config.yaml
dataset: "short pieces for a synthesised band: melody, chords, bass and drums"
train_examples: 26041
norm: "batchnorm"
depths: [12]
stem: "single"
optimizer: "soap"
beta2: 0.95
learning_rate: 0.0047
precondition_frequency: 50
one_sided: true
adamw_lr_other_params: 0.0017
max_grad_norm: 1.0
lr_schedule: "cosine"
final_lr_fraction: 0
adamw_weight_decay_other_params: 0.01
Rows from block 9 of a small self-supervised audio encoder (BEST-RQ), named by matrix and row number. Rows with one number belong to one channel. Each number is 128 + 24 x the weight over its row's rms, rounded and kept within 0 to 255. All counts start at 0.
Before each channel's rows are labels from the 100 clips, of 14848, where the channel reaches its largest size: "responds to" is what is common among them. Only what is clearly more common there than usual is listed. The data: short pieces for a synthesised band: melody, chords, bass and drums.
# filt: filter width-3 conv, dilation 16 (model.blocks.9.filt.weight, 192x192x3, each kernel summed), inputs 96-191
# gate: gate width-3 conv, dilation 16 (model.blocks.9.gate.weight, 192x192x3, each kernel summed), inputs 96-191
# out: residual pointwise conv (model.blocks.9.out.weight, 192x192x1, transposed), outputs 96-191

responds to: clipping; text has "clipped"; crash cymbal
filt.110 [139 159 146 128 153 127 107  99 128 112 151 145 118 139 120 155 162 188 154 119 156 124 105 103 119 109  91 141 146 127  96 133 118 120 140 121 126 144 108 141 146 130 145 124 117 103 129 107 108 149 166 145 145 135  97 148 131 135 102 106 140 126  90 159 130 101 158 101 160 111 175  89  92 110 109 153 174 167 157 155 126 100 120 136 150 104 126 124 123 114  93 103 145 161 146 146]
gate.110 [149 122 151 120 121 140  93 149 137 100 113 144  78 125 111 158  81 153 145 131 164  90 172  85 128 119 159  88 131 134 126  76  76 113 119 151 120 129 149 111  86 147 164 172 171 120 126 160 124 103 128 144 108 142 100 110 100  99  80 148 116 116 104 138 119 148 138 149 161 114 131 128 106 119 129 108  95 132 122 106 120 104 154 153 148 127 100 136 166 113 120 123 149  84 111 125]
out.110 [128 136 132 130 120 136 112 185  76 103 111 113  92 132  93 116 145 113 144  60 111 102  80 123  86 164 124 140 170 123 147  95 143 110 130 138 121  87 103 163 154 117 109 132 135 116 128  75 146 132 119 134 132 108 141 133 123 129 165 134 140 125 138 131 134 146 134 127 172 121 175  88  78 147 119 148 154 148 149 127 131 110 131 137 139 111 129 157 118 148 171 131 114 141 146 136]

responds to: clipping; open hi-hat; text has "clipped"; text has "noise"
filt.54 [120 156 124  94 133  82 119 130 125 196  73 116 138 134 125 153 114 147 136 136 111 129  96 133 101 189 157 161 134 114 108 164 103 144 145 116 125 130 120 122 126 128 144  82 150 143 105 128 131 133  89 154 130 139 119 129 115  90 127 178 124 155 116  99 142 118 136 110 128 123 148 115 180 102 114 118 163 153 115 119 142  94 122 137 117 136 125 190 124 152  86 129 101 145 112 121]
gate.54 [155 106  84 124 155 134 190 136 161 127 176 116 112  88 140 127  71 114 140 103 135 114  96 108 132 114 154 105 140 127 138 102 138 147 151 158 115 115 158 168  97 105 126 135 183 157 149 129 130 112 103 134 102 168 141 130 150 123 123 184 115 104 141 123 111 126 112 101 136 139 135 142 152  58 103 151 126 162 165 118  83 119 135 132 103  99 109  99 165  91 159 154 128 141 117 136]
out.54 [110  94 123 128 135 114 113 142 110  98 105 150 135 151 107 165 156 144 171 127 109 160 107 107 126 131 100 152 157 158 115 122 144 120 178 181 137  93 126 120 138 129 109  88 157 109 120 110 112  87 123 136 156  72 166 133  91 179 155 139 150 119 145 158 126 123 124 129  91 149 136  91 116  95 166  98 119 127 142 151 128 155 102 112 169 139  91 143  89 120 176 118  98 138 143 150]

responds to: clipping; text has "clipped"
filt.136 [143 103 135 118 127 141 148 161 138 109 141 148 101 129 124 154 161 169 144 140 132 159 111 145  82 100 156 157 142 137 144 100 142 145 151 144 100 154 123 103 123 133 140  96 139 114 141 144 123  88 108 104 156 113 154 129 141 124 174 115 142 100 149 154 115 106 156 165 143 114 120 131 106  88 160  95  97 125 158 126 115 156 182 114 124 121 174  90 158 129 124 118 109 143 129 123]
gate.136 [185 140 118 150  92  91 114  95 168 109 101 158 155 115  85 140 116 153 108 103 104 134 156 153 136 161 145 161  88 121 139 132 132 114 102 121 127 155 156 124  94  97 155 137 141 106 147 143  89 130 128 118 120 116 170 142  89 125 122 174 136  99 132 187 130 120 141 126 187 131 112 113 103 122 123  72 143 109 137 126  83  83 156 147 135 145  94  70 149 132 154 136 132 134 101 161]
out.136 [152 172 128 107 116 141 152 119  95 150 139 117 125  89 125 124  69 143 114 208 121  92 168 108 167 128 136 102 105 107 151 127 143 134 109 113 151 152 115 127  98 151 152 149 138 133 107 106 160 150 124 121 103 167 101 152 140 124 150 111 102  91 119 128 172 121  61 103 176 122 144 118 128  95 128 114 116 115 119 116  90  96 118 130  80 157  78  79 157  91 115 138 133 118 131 112]

responds to: kick; drums; shaker; horn-like
filt.22 [115 120 123 140 148 172 124 139 126 140 143  69 126 132 113 154  94 141  84 115 159 131 143 140 117 158 127 115 137 117 144 158 167 171 141 116 120 171  99 130 100 142 129 138 146 133 141 154 111 122 146 160 155 101 151 161 112 114 103 119  94 109 145 167 106  97 108 129 100  88 126 118 119  95 135 114  90 145 142 135 117 148 119 129 130 136 127 125 127 120 126 134 161  98 134 125]
gate.22 [138  97 203 140 124 111 113 144 101  97 141 113 108 109  71 123 120 108 128 132 119 133 150  95 161 154 142 116 124 124 141 110 124 165 159 158 116 128  88 182 103 113 134 138 161 103 126 157 121 133 118 137 107 130 130 142 101 107 120  78  76 141 127 161 131  94 121 143  79 136 127 131 101  68 130 143 110 167 134 122 109 148 131 148 163 128 136 104 151 145 144 121 165 160 176 101]
out.22 [132 127 146 161  89 132 145 111 130 148 141 108 145 146 115  56 124 150 124  99 151  81  97 130 116 151  63  87  64 149 129 153 159 103 125 146 155 157 146 117 139 163 134 119 116 121 106 134 140 131 170 156 123 136  62 155 102 158 132 148 136 137  97 104 121 132 120 162 102 134 104 110 136 118 110 149 145 173 114 144 137 129  90 146 114 133 129 122 135  96 124 120 135 130 161 151]

responds to: quiet level; bowed string-like
filt.163 [ 99 162 111 141 130 128 150  87 117 138 101 123 164 150 128 133 142 114 151 139 143 145 110 134 111 139 122 112 121  79  93 139 105 124  71  92 134 168 177 147 109 121 122 141 106 119 177  55 133 146 115 118 146 120 131 121 128 126  78  83 161 170 131 111 100 135 145 102  91 133 139 149 163 160 163  88 161 124 119 162 103 121 136 120 125 104 123 128 109 116 109  91  85 123 108  97]
gate.163 [129  79 150 101 100 153 128 133 111 151 111 130 113 114 125 130 108 133 149 154 100  82 161 120 144 149 157 177 168 103  92  84  87 151 104 153 132 124 130  98 101 120 138 140 165 134 151 124 119 130 102  97 124  96 142 129 141 136 135 110 114 128 150 143 103 101 159 162 104 150 140 134 129  85 101  78 167 125 156 158 137 141 188  98 108 142 107 129 152 167 126 169 129 164 111  92]
out.163 [121 151 128 139 121 128 115 137 150 100 118 141  87 140 127 151 102 138 151 101 119 171  82  93 105 144 118 117 124 140 172 120 154 146 176 122 145 117 105 130 165 133 106  80 128 113 116 103 100 140 130 148  98 137 143 107 147 141 138 150 156 142 135 137 172 128 113 107 156 127 135 102 138  90 164 165 121 116 115 106 116 101  94 170 174 110 143 130  86 146 152 114 140  93 115 127]

responds to: quiet level
filt.37 [146 153 128 128 127 131 146 120 133  85 147  99 150 123 128 103 121 122 125 123 147 121 148 140 149 163 118 108 108 117 122 113 109 143 212 118 158 137 176 156 154 132 134 138 154 124 106 135 142 149 146 129  68 139 169 112 108 102 102 134 129 108 126 210 133 130 148 177 138 150 145 145 122 130 122 129 114 129 127 165 152 114 115 152 126 118 109 124 112 166 141 120 158 160 151 137]
gate.37 [103  96 123 137 117  90 153 180 101 114 131 131 106 106 104 116 156 199 134 148 137 127 121 147 140 140 152 112 134  95  95 119 129 157 120 134 132 120 148 145 106 114 110 113 148 112 135 130  81 117  71  90 165 143  92 159 119  71 126  98  84 101  93 124 145 126  87 141 133 144 136 109 118 119 120 132  51 150 157 133 127 109 131 129 145 120 128 128 108 105  80 117 186 114 153  93]
out.37 [115  97 146 143  84 115 124 130 143 180 142  64 159  88 107 113 159 131 114 167 126 129 117 149 176 136  98 136 120  82 112 184 127 123 139 132 110  68 191 135 110 107 149 103 147 116 157 104 108 130 120 154 123 126 149 158 138  90 131 103 151 125 162 133 133 133 171 111 117 100  99 163 113 115 139 139 112 204 139 109 118 120 123 176 123 119 169 125 106 122 108 112 130 118 157 133]

responds to: clipping; text has "clipped"; bowed string-like
filt.75 [104 131 108 125 144 113 106  89  23 143 147  95 136 124 132 151 141 154 177 141 141 134 123 130 120 112 108 144 134 136 116 136 111 134 117 153 150 147 120 143 108 103  89 125 103  89 155  98 151 144 123 122 125 113 128 131 129 166 115 103 129  68 160 107 157 138 104 128 107 147 156  95 133 142  89 109 167 151 107 156 155 126 130 140 144 105 105 170 122 161 120  92 167 151 127 148]
gate.75 [157  98 139 120  82 130 123 129 153 124 142 118 138 115 118 101 111 119 157 139 135 128 208 104 121 127 142 147 148 139 131 105 129 131 139 147 142 147  83 153 111 145 132 124 133 153 110 167 122 137 113 125  94 156 163 160 113 172 114 106  86 136 152 153 129 118 115 138 139 115 156 152 121 118 123 137 128 148 100 153 111 133 125 183 141 107 128 151 112 134 120 142 177 116  92 127]
out.75 [ 98 115 111 112 123 112 119 144 112 124 102 132 152 148 125 153 159 151 134 144 131 194  95 118 111 126 108 166 164 139 107 174 159 137 151 124 147 132 113 161 151 132 109 105 143  91 120 148 103 113 123 142 157 129 115 129 106 119 130 148 146 143 130 127 135 135 187 136 104 140 123 124 118 133 143 120 167 154 148 143 132 110 123 150 153 102 101 154  81 164 146  96 112 167 168 146]

responds to: bowed string-like
filt.186 [119 131  97 122 157 154 131 153 142 132 114 141  94 116  97 119 152 143 101 168 124 123 150 126 130 134 146 113 134 133 117 113 132 119  98 135 111 133  98 114  96 141 147 163 118  84 115 166 107 142 124 137 126  71 150 146 120 132 136 137  94 132 100 106 115 138 142 132 147 117 102 140 102 134  95  95 116 122 142 114 106 148 166 147 141 156 175  82 152 186 120 107 124 160 116 127]
gate.186 [141  67 165 131 108 152 108 201 128 109  88 150 112 158 120 117  93 176 111 114  96 122 162 126 152  93 159 119 128 111 159 131 113 124 129 126 130 113 138 141  84  95 132 134 134 161  95 148 113 104 107 125 121 116 149 145 102 119 124 124 114 133 151  85 115 133 110 145 115 156 131 106  82  66 132 111  97 155 134 102 141 151 154 115 146 120 116 100 173 133 159 162 134  91 151  69]
out.186 [121 169 159 142 118 120 149 133 117 125 147 113 135 137  94 127 112 102  98 166 167 120 101 142 143  68 189 132 109  95  86 117 110 162 141 135 114 147 139  89  89 116 140 183 150 145 142  70 139 147 138 112 131 141 114 122 129 116 106 128 116 135  89 123 146 151 150 143 151 105 124 120 143 115  98 152 120 102 106  98 102 114 128 111 112 177 180 137 161 158  90 132 140  99 123 128]

responds to: quiet level; thin (high-pass)
filt.161 [125 106 175 148 123 117 146 156 137  87 142 149 120  98  96 127 128 141 156 131  82 126 146  84 106 119 135 120 192 161 136 118 133 138 114  96  92 124 117 130 118 120  68  97 151 146 109 153 104 140 123 101 116 112 118  80 134 101 116 117 120 123 164 139 122 106 142 134 131 147 106 143 117 130 150 124 112 137 101 116 126 128 100 160  71 137 117 100 141 153 116 147 130 111  84 119]
gate.161 [147 133 148 120 107 136 152 191 121 124  79 113 122 136 145 121 132 126 132 137 142 109 138 140 162 115 167 105 119  81 142 123  91 108 128 129 145 143 160 188 132 139 179 104 139 132 136 120 106 118 133 161 125 128 123 152 129 123 117 163 187 144 105 123 114 161 159 146 126 116 150 149 134 105 155 165 104  89 150 131 128 175 132 117 127 125 106 114 154 106 126 159 101 151 142 113]
out.161 [135 126 144 150 119 108 134 169 102 119  89 154 145 123 119 128 140 139 150 159 196 173  89 117 133 145 113 144 123 136 121 128 142 118 163 101  93 125 107 130 114 190 149 124 125 140 122  56 137 150 140 145 112 140 149 126 164 108 120 155 125 122 138 124 120 148 136  96 154 105 130 135 108 153  76 175 109 120 142 129 103 119 186 101 184 138 191 155 134 165 140 148  93 159 127 107]

responds to: bowed string-like; clipping; text has "clipped"
filt.21 [188  95 141 106 124 132 105 129 153 119 137 137 184 105 130 124 128 102 127 119 150 152 146 117  96 135 148 111 118 127 132 127 130 103 132 155 107 130 162 165 121  95 155 120 169 170 107 159 125 150 128 155 141 159 166  92 143 110 133 177 151 128 118 161 118  86 109 126 152 105  88  83 164 122 158 179  95 118 144 146 102  93 141 115 133 164 102 129  97 150 163 168 142 142 130 124]
gate.21 [194  99 148  94 141 168 113 147 131  89 127 148 107 110 141 101 124 164  93 104  86 129 148  93 152 130 112 120 149 135 159 108 168 144 140 116 117 138 110 112 125 140 151 133 127 107  99 158 123 162 145 140 116 133 146 143  86 122 153 111 124 119 118 140 119 164 163 162 123  97 124 141 122 116 111 124  97 140 150 114 172 147 140 142 136 136 168 137 175 138 129 141 147 143 129 131]
out.21 [164 129 156 165 102 104 164 127 157 146 119  37 174 152 125 138 119 145 135 129 143 121 129 138 138 135 112 114  98 105 119 156 110 113  75 134 137 124 111 122 135 162 137 153 117 142 152 112 126 153 122 139 130 150 165 117 146 117 108 135 122 129 136 110 153 111 120 116 159 154 112 119 163 119 147 144 127 146 111 122 133  98 192 135 143 111 155 108 161  69 116 141 120  99 105 124]

responds to: tempo: 80 to 90 bpm
filt.14 [136  99  72 153 112 103 157 153 120  63 151 150  98 108 157 132 145 100 134 121 116  66 109 131 127 118 157  89  99 149 149 126 176 156 163 110 120 116 150 137 109 140 110 154 124 152 115 126 129 153 131 128 125 139 149 118  99 163 137 110 147 165 140 143  92 171 106 112 111 134 134 130 164 121 130 185  97 163 111 180  98 134 182 130 126 159 120 147 120 103 145 103 150 125 105 129]
gate.14 [143  92 140  97 139 137 163 142 149 119 122 189  92 113  79 124 151 115 121 110 113 121 141 125 118  96 118 139 116 129 151  68 146  89 196 152 117 121 133 141 119 129 140 122 145 144 122 152 103 129  96 114 107 122  72 111 125 103 138 141 116 168 140 102  62 118 173 146 130 140 129 132  90 111  98 116 129 175 143  86  90 151 129 150 108 156 134 103 152 107 152  83 136 130 153 120]
out.14 [100 122 166 138 108 119 123 130 144 184 159 114 158 149  79 128 154 116 142 137 119 131 158 135 138 219  70 162 137 127 104 111 128 112 119 151  87 153 130 120 131 107 134 113 159 152 111 172 138 165 117 138 156 112 105 133  85 147 133 146 108 120 138 137 134 118 148 157 156 150 162 169  95 149  67 114 124 103 152 112 111 152 125 119 107 114 125 117 153 159 127 107 128  88 134 127]

responds to: kick; drums; clap
filt.153 [105 160  96 167 146 114 143 106  82 148  75 159 102 120 118 198 172 156  86 128 134 142 148 115 191 148 146 164 138 129 134  95 120 129 109 152 123 105 122 105 117 140 109 115  87 146  78 143 125 103 159 132 139  90 142 140 156 114 138  99 128 133 134  93 148 134 139 134 117  91 132 120 111 159 133 104 164 121  79 150 137 105 132 136 130 120 161 140 161 141 142  98 139 126 120  83]
gate.153 [117 110 115 130 164 142 109 153  76  92 137  90 139 148 140 121 122 113 180 118 122 108 163 104 129 123 158 108 140 135 118 109 110  99 121 127 132 101 142 165  75 123 150 133 175 158 134  84  99 134 114 166 101 161 152 117  79  89 129 121 118 121 122 136 118 131 124 141 134 105 106 163 110 104 145 170  55 105 182 133 147 129 130 134 129 145 114 157 150 181 118  92 123 122 138 123]
out.153 [ 84 129 121 157 105 128 130 122 118  82 120 132 126 106  76 129 139 114 152 105  96 163 132 140 108 189 143 153  96 141 145 154 126  99 160 147  99 137  81 143 144  94 125 121 160  63 136 137 128 134 149 154 142 127 131 139 131 115 133 130 115 127 144 170  83 161 143 112 118 172 127 105 126 149 154 149 123 154 134 115 102 148 103 166 172 137 148 142  90  97 147 143 130 137 155 147]

responds to: tempo: 80 to 90 bpm
filt.10 [112 111 162 165 136 162 167 128 155 196 139 152 134 165  92 161 131 132 137 136 148 147  81 126 121 102  92 136 121 173 137 124 109 127 156 134 132 106 150 125 138  96  98 138 170 139 139  75 121 129 132 160  81  98 108  84 121 151  96 106 125  51 156 127 137 100 137 165 138 126 138 114 102 161 123  98 167 106 145 145 131 159 132  82 144 135 137 151  94 128 146 140 125 137 135 145]
gate.10 [134  86  77 139 149 187 138 160 151 106 174 152 110 143 121  99 109 116 138 136 128 144 120 131 197 118 121  87 136 112 167 103 149  71 133 107 141  73 173 154 136 122 124 113 142 141  82 149 140 137 132 165 145 121 150 132 112  80 120 139 132 100 114 137 120 160 136 182 156  86  91 134 133 155 150 108 109 118 122 155 140 131 164 115 115 119 151  96 151  71  95 112 150 127 116  57]
out.10 [122 126 114 126 101  60 138 121 120 151 135 162 134 154 175 171  99 167 136 126  99 144 141 135 119 130 131 134 142 125 121 161 162 125  71 142 138 124 154 134 122  89 141 161 123 116 117 103 149 139 133 124 163 115 120 143 148 148 100  97 102 114 137  97 102 114 150 158 139  92 128 114 112 185 180 119 118 118 161 122 149  79 126 132 107 114 128 111 125 121 106  91 139 163 104 128]

responds to: tempo: 80 to 90 bpm
filt.45 [140 134  75 136 189 143 148 107 138 121 107 120  92 152 104 134 102 172 128 130 147  70  60  93 150 128 125 153 138  98 124 135 105 144  97  95 118 103 154  97 116 138 107 124 102 104 139  74 133 151 158  94 134 127 131 105 120 136 129 123 148 128  80  87 145 100 126 125 139 148 151 133 151 132 121  67 116 146 117  98 119 122 145  80 129 101 115 145 128 108 157 120 115 131 138 104]
gate.45 [149 104 120  91 174 108 147 159 146 134 154 156 136 157 121 107  94 130  94 118 116 107 141  97 145 154 154 124 144 130 158 114 111 167 132  91 129  87 174 154  71 129 103 125 139 154 124 141 139 110 137 132 111 118 106 113  83 143  82 142 134 114 136 110 102 105 155 158 137 144 116 139 100 115 160 149 135 148 147 142 140 132 148  62 150 109 117 128 147 137 187 142 124  89 143  97]
out.45 [122  81 136 112 130  86 127 112 117 110 103 148 131 165 132  97 112 146 134 112 114 149 102 138 131 154  83 144 182 192 153 115 127 125 112 146 116 149 135 140 151 138 112 163 101  60  92  70 136 110 132 129 102  98 139 148 125 134 146 122 156 107 144 135 105 137 105 129  93 160 157 116 131 145 135 162 135 103  98 147 141 102 150 143 117  97 111 145 169 135 167 132 128 107 156 118]

responds to: bowed string-like; clipping; text has "clipped"
filt.176 [123  93 161 107 122 172 156 149 136 152  79 102  94 112 161  99 114 141  54 153  85 138 147  90 169  93 142 136 154 133 119 161  90 102 110 112 133 104  79  98 137  95 100 120 117 170 133 107 120 136 132 137 140 123 133 159 144 128 164  75 155 120 117 122 155 145 116 157 115 154 142 141  74  90 136 106  52  89 143 136 120 163 126 117 145 130 156 167 147 147 111 140  88 122 110  94]
gate.176 [134 126 152 109  84 172 136 141 127 127 120 120 111 123 137 112 131 144  67 112 119 123 155  68 162 131 105 118  97 107 135 116 126 129 113  99 138 122 138 158  82 136 126 103 123 126 105 132 121 152 120 145  75  85 123 148 134  78 115 141 130 130 145 112 153 153 147 162 186 120 141  93 110 125 147 120  85 142 133 106  83 115 149 131 148 147 149 126 168  98 138 141 138 157 108  91]
out.176 [123 147 144 163 135  91 146 177 168  99 107 102 140 136 104 124 157 140 117 182 142 165 127  82 135 128 134 122 159 112 159 140 121 120 100 125 150  97 101 117 158 118 129 162 131 102 139 119 134 127 124 109 134 128 140 130 128 134 130 143  59 112 112 145 128 174 185 126 139 122 147 109 120 121 106 148 113 132 128 108 160 181 107 116  84 118 123 170 157 113 116 137 118 126 131 139]

responds to: clipping; text has "clipped"; tempo: 140 to 150 bpm; tempo: 160 to 170 bpm
filt.111 [109 157 146  87  99 105 141 156  91 127 158 133 124 114 162 112 157  91 158 135 124 106 103 105 152 124 151 162 180 151 133 137 117 157 139 147 117 101 126 127 110 157 107 112 158 151 119  86  84  97 103 127 139 159 111 125 124 130 107 125 134 117 100 114 164 149 143 138 121 113 143 151 124 128 170 115 101 139 114 107 147 141 111 140  98 116 134 144 132 143  82  90  96 103 125 101]
gate.111 [142 149 141 119 104 142 162 168 137 131 135 104 154 138  97  93 136  99 135 140 142 121 147 100 117 176 140 120  94 134 109  97 119 127 155  87 119 105 176 164  91 124 146 158 113 149 130 164 121  70 104 166  89 136 142 158  85 102  87 182 124 140 111 170  98 155 110 167 160 130 122 146 118 160 143 133  77 139 140 130 118  94 141 141 141 168 113 137 104 148 139 100  85 133 117 155]
out.111 [121 121 141 160 115 151  97 111 114 128 157 127 143 152  95 125 111 123 125 121 116 111  81  90 149  98 117 133 125 145 133 137 102  98 132 146 118 137 109 177 106 176 119  57 124  89 114 135 140 149 120 141 105 163 141 163 118 121 141 130 100 146 121 152 106 145 145  84  93 186 157 118 140 102 179 105 101 138 115 137  80 120 110 149 131 135 116 147 138  80 137 134 134 140 133 130]

responds to: quiet level; tempo: 150 to 160 bpm
filt.152 [140 105 105  78  72 101  89 131 148 151 136 157 158 132 135  99 131  89 122 141 108 137 174 117 130 135 148 177 140 181 103 108 157 129 127  83 111 126 130 141  86 164 124 124 137 146 134 177 122 134  99  91 123 174 123 118 107 138 149 178 109 150 114 133 145 140 133 146 129 124  85 146 119 153 139 149 118 149  82 118 135 102 138 162  99 139 180 131 113 156 146 141  94 122 146 139]
gate.152 [145  93 147 134 130 168 151 170 165 119 172 159 125  79 184 141 131 120  79 111 102 109 142 124 114 116 146 180 130 145 134  97 137 105 141 155 101 166 111 133 116 119 141  98 155 132 128 134  94 126  82 152 127 112 160 145 100 105 141 131 114 131 141 138  96 130 115 189 121 162 137 130  75  92 152 111 107 167 144 116 149 148 129 125 135 110 132 125 184 114 160 132 103 126 123 120]
out.152 [143 160 146 137 136 101 154 153 124 118 114 110 183 116 106 102 117  96 117 141 164 105 150 115 129 126 131 135 132 136 124 103 110 122 106 131 171 153 119 116 132 138  95 118  98 139 132 105 189  87 139 131 149 149 160  98 112 105 141  91 147 149 141  68 142 138 110 121 120 116  95 114 157 102 163 106 117 110 160 117 166 156  69 137 103 109  91 155 175 114 132 121  71 150 126 104]

responds to: bowed string-like; clipping; text has "clipped"
filt.179 [133 133  74 175 170 123 151 111 128 146 113 140 131 127 166 174 132  85 142  93 148 130  94 157 143  97 110 133 132 102 153 126 133 134 152 151 145 156 120 159 154 115 122 149 152 138 182  97 156 160 105 135 117 128 113 133 105 131 118 128 104 144 170 182 115 103 140 115  96 134 125 102 178 107 110 115 192 115 171 155 125 130 152 129 157 128 150  99 147 103 132 136 118 169 124 140]
gate.179 [144 111 106  91 144 132 119 137 146  91 141 151 138 112 127 149 158 139 142 120 104  99 158 120 176  94 109 146 140 146 143  99 119 106 156 143 108  89 109 107 118 135 163 136 151 150  89 132 107 132 149 147  90 130 148 146 109 163 137 132 168  98  94 136 122 105 161 156 154 103 115  91 122 120  83 135 112 121 126 123  78 134 114 142 147 147 167 135 132 170 136 136 109 170 139 152]
out.179 [141 132 113 141 119 123  81 167 141  92  91 151 100 123 129 137 165 141 158 153  89 108 161 123 137 187 112 153 147 119 132 177 149 134 109 134 123 118 133 114 123 146 163 148  91 133 118 118  87  82 145 153 131 135 192 158 135 138 174  89 116 119 167 150 134 141 125  92 179 157 119 153 112 125 121 142 152 103 106 168 114 111  77 154 115 103 137 157 126 135 143 100 124 109 146 151]

responds to: kick; drums; open hi-hat
filt.119 [118 116 170 159  94 135 161 108 108 102 163 137 152 162 128 130 134 157 170 142 166 147 113 122 115 133 152 126 165 134 109 116 121  93 131  93 129  98 133 144  91 131 119  70 159 158 123 135 112 115  88 151 106 124  91 127 154 129 143 110 161 165 113 158 106 162 126 110 132 103 113 127 127 133 136 169  94 147  93 148 114 103 132 149  96 112 130  98 136 130 100 142 129 134 109 123]
gate.119 [109 132 110 105 135 108 119 157 157 145 154 117  99  83  89  90 150  98 150 125 112 105 138 123 126 108 128 109 142 107 155 153 129 117 147 122 125 110 165 153 138  94 135 141 116 124 139 136 154 141 152 139 133 182 113 119  93 112  95 154 125 100 132 120  83  99 110 146 154 129 116 126 140 104 168 145 109 141 163 137 116 101 124 134 132 138 142 140 107 140 211 132 172 137 127 119]
out.119 [ 94 132 165 122 112  93  87 159  99 146 157 108  80 116 135 139 189 116 117 154 144 162 125  97 134 172 114 141 134 136 122 114 116 117  92 142 118 119 151  77  99 159 139  89 134 123 147  85  94 128 119  91 129 168 136 138 108 156 126 131 115 165 135 112 114 114 106 103 178 139 156 130  65 128 148 140 137 136 132 130  91 178 136 124 118 105 156  96 116 134 158 136 157 153 110 104]

responds to: bowed string-like; muffled (low-pass)
filt.156 [147 137 108 103 127 139 119 138 125  91 168 132 125 102 155 106 165 134 124 160 100 114 102 123 153  95  97 141 143 145  99 107 146  90 136 140 106 122 136 117 105 167 138  84 106 100 118 113 124 151 125 156 158 173  83 145 125 126 105  99 139 161 114 118 160 106 145 129 130 154 114 123 161 143 122 136 117 128  91 102 133 165 194 130 126 148 159 124 138 137  87 107 113 127 131 109]
gate.156 [186 107 146 114 171 142 135 138 111 107 147 109 110 133 129 161  97  82 118 111 103 102 153 125 174 143 126 156 164 128 155 147 140 133 124 140 111  94 141 127 102  85 153 111 130  98 138  94 130  97 150 151 109 129 137 121 104 105 115 125 111 106 113 149 136 111 136 133 130 125 105 124  73 101 118 100  77 169 110 113 140 146 198 128 142 132 164  99 111 204 156 122 120 141 136 115]
out.156 [126 171 106 141 123 106 121 103 129 157  90 151 100  67 119 116 108 158 141 104 128 128 156 148 114 124 116 134 135 139 130 103 134 129 115 118 147 139 138 104 111 165 121  93 119 149 145 118 110  97 115  95 104 142  88 120 141 119 142 113 128  56 141 113 149 154 133  97 118 123 118 111 141 135 165 129 131 102 117 131 110 107 106 140 119 131 141 135 113 144 131 120 150 187 144 164]

responds to: bowed string-like; clipping; text has "clipped"
filt.103 [117 129  86 127 110 153  76 169 113  90 103 137 189 120 130 139 168 152 165 145 155  99 113  71 135 134 136 101 176 101  82  84  99 145 112 118 146 117 115 118 130 136 124 184 110 134 161 127 135 116 138 134  83 113 110 135 114 131 109 102 122 106 124 144 145 118 140 153 142 141 134 140 142 149  96 125 115 141 128 168 123 131 139 136 102 151 151 110 104 114  93  96 167 118 141 148]
gate.103 [147 133 140 167 143 119 106 152 133 108 103 110  81 114 166 131 126 146 128 103 152 112 167  97 169 110 148 109 138 117 138 105 132 130 153 122 135 125 154 119 161 139 157  85 175 145 123 153 110 121 147 158 127 115 123 136 140 139 163 107 110 111 110 150 108 156 163 137 147 134 128 152 102 115 114 150 151 113 135 100 115 129 141 160 106 135 121 111 140 160  88 123 125 164 102  96]
out.103 [122 139 146 155 105 130 150  99 150 130 120 117 131  91 110 108 121  93 112 125 158 117 124 151 161 102 157 109 101  88 146 149 110 174 112 107 113 149 144  95  84 168 155 163 136 110 152 102 128 129  98 106  88 149 139 119 146  76 121 118 113  86 102 133 161 136 100 122 197 101 127 129 144 119  95 137 103  99  99 111 126 101 139 118  91 138 150 116 128  78  88 120 136 141 108 126]

responds to: bowed string-like; tempo: 100 to 110 bpm
filt.147 [138 124 135 115 147 124 139  67 152 120 115 144 139 117 150 144 136 126 147 100 137 132 117  97 148 116 143 135 105 161 109 113 118 105 181 131 125 132 145 116 146 132 173 135 167 116  99 162 101 115 140 104 142 168 133 112 148  95 162 143 105 173  74 102 119 160 136 125 144 133 145  83 135 195 107 136 126 152 106 103 163 127 126 159 128 120  65 112 107 133  91 116 146 136 156 112]
gate.147 [143 106 115 123 159 148 109 162 175 128 139  89  95 112 119 116 118 167 140 138 101  92 164 104 114 127 134 143 109 158 124 107 119 130  97 130  91 112 132 137  76 130 142 138 156  92 147 112 143 146 120 110 109 136 147 172 141 150 156 165 143 109 104 123 102 125 149 168 156 111 148 116 102  70 127 110  80 114 147 110 119 162 148 112 113 111 152 118 145 149 163 149 128 111 155 133]
out.147 [143 146 113 171 144 142 111 154 102 135  99 133 149 151 147 123 117  50 155 116 126 123 146 120 131 148  83 133 118  96 110 121 135 133 110 133  90 160 148 101 105 126  88 101 137  97 150 124 166 109 148 126 115 145 170 112 150 121 169 138  76 117 147 157  85 140 123 147  91 158 106 100  92 140 169  91 131 121 113 151 101  90 137 133 141 113 146 142 120  68 161  89 154 122 134 146]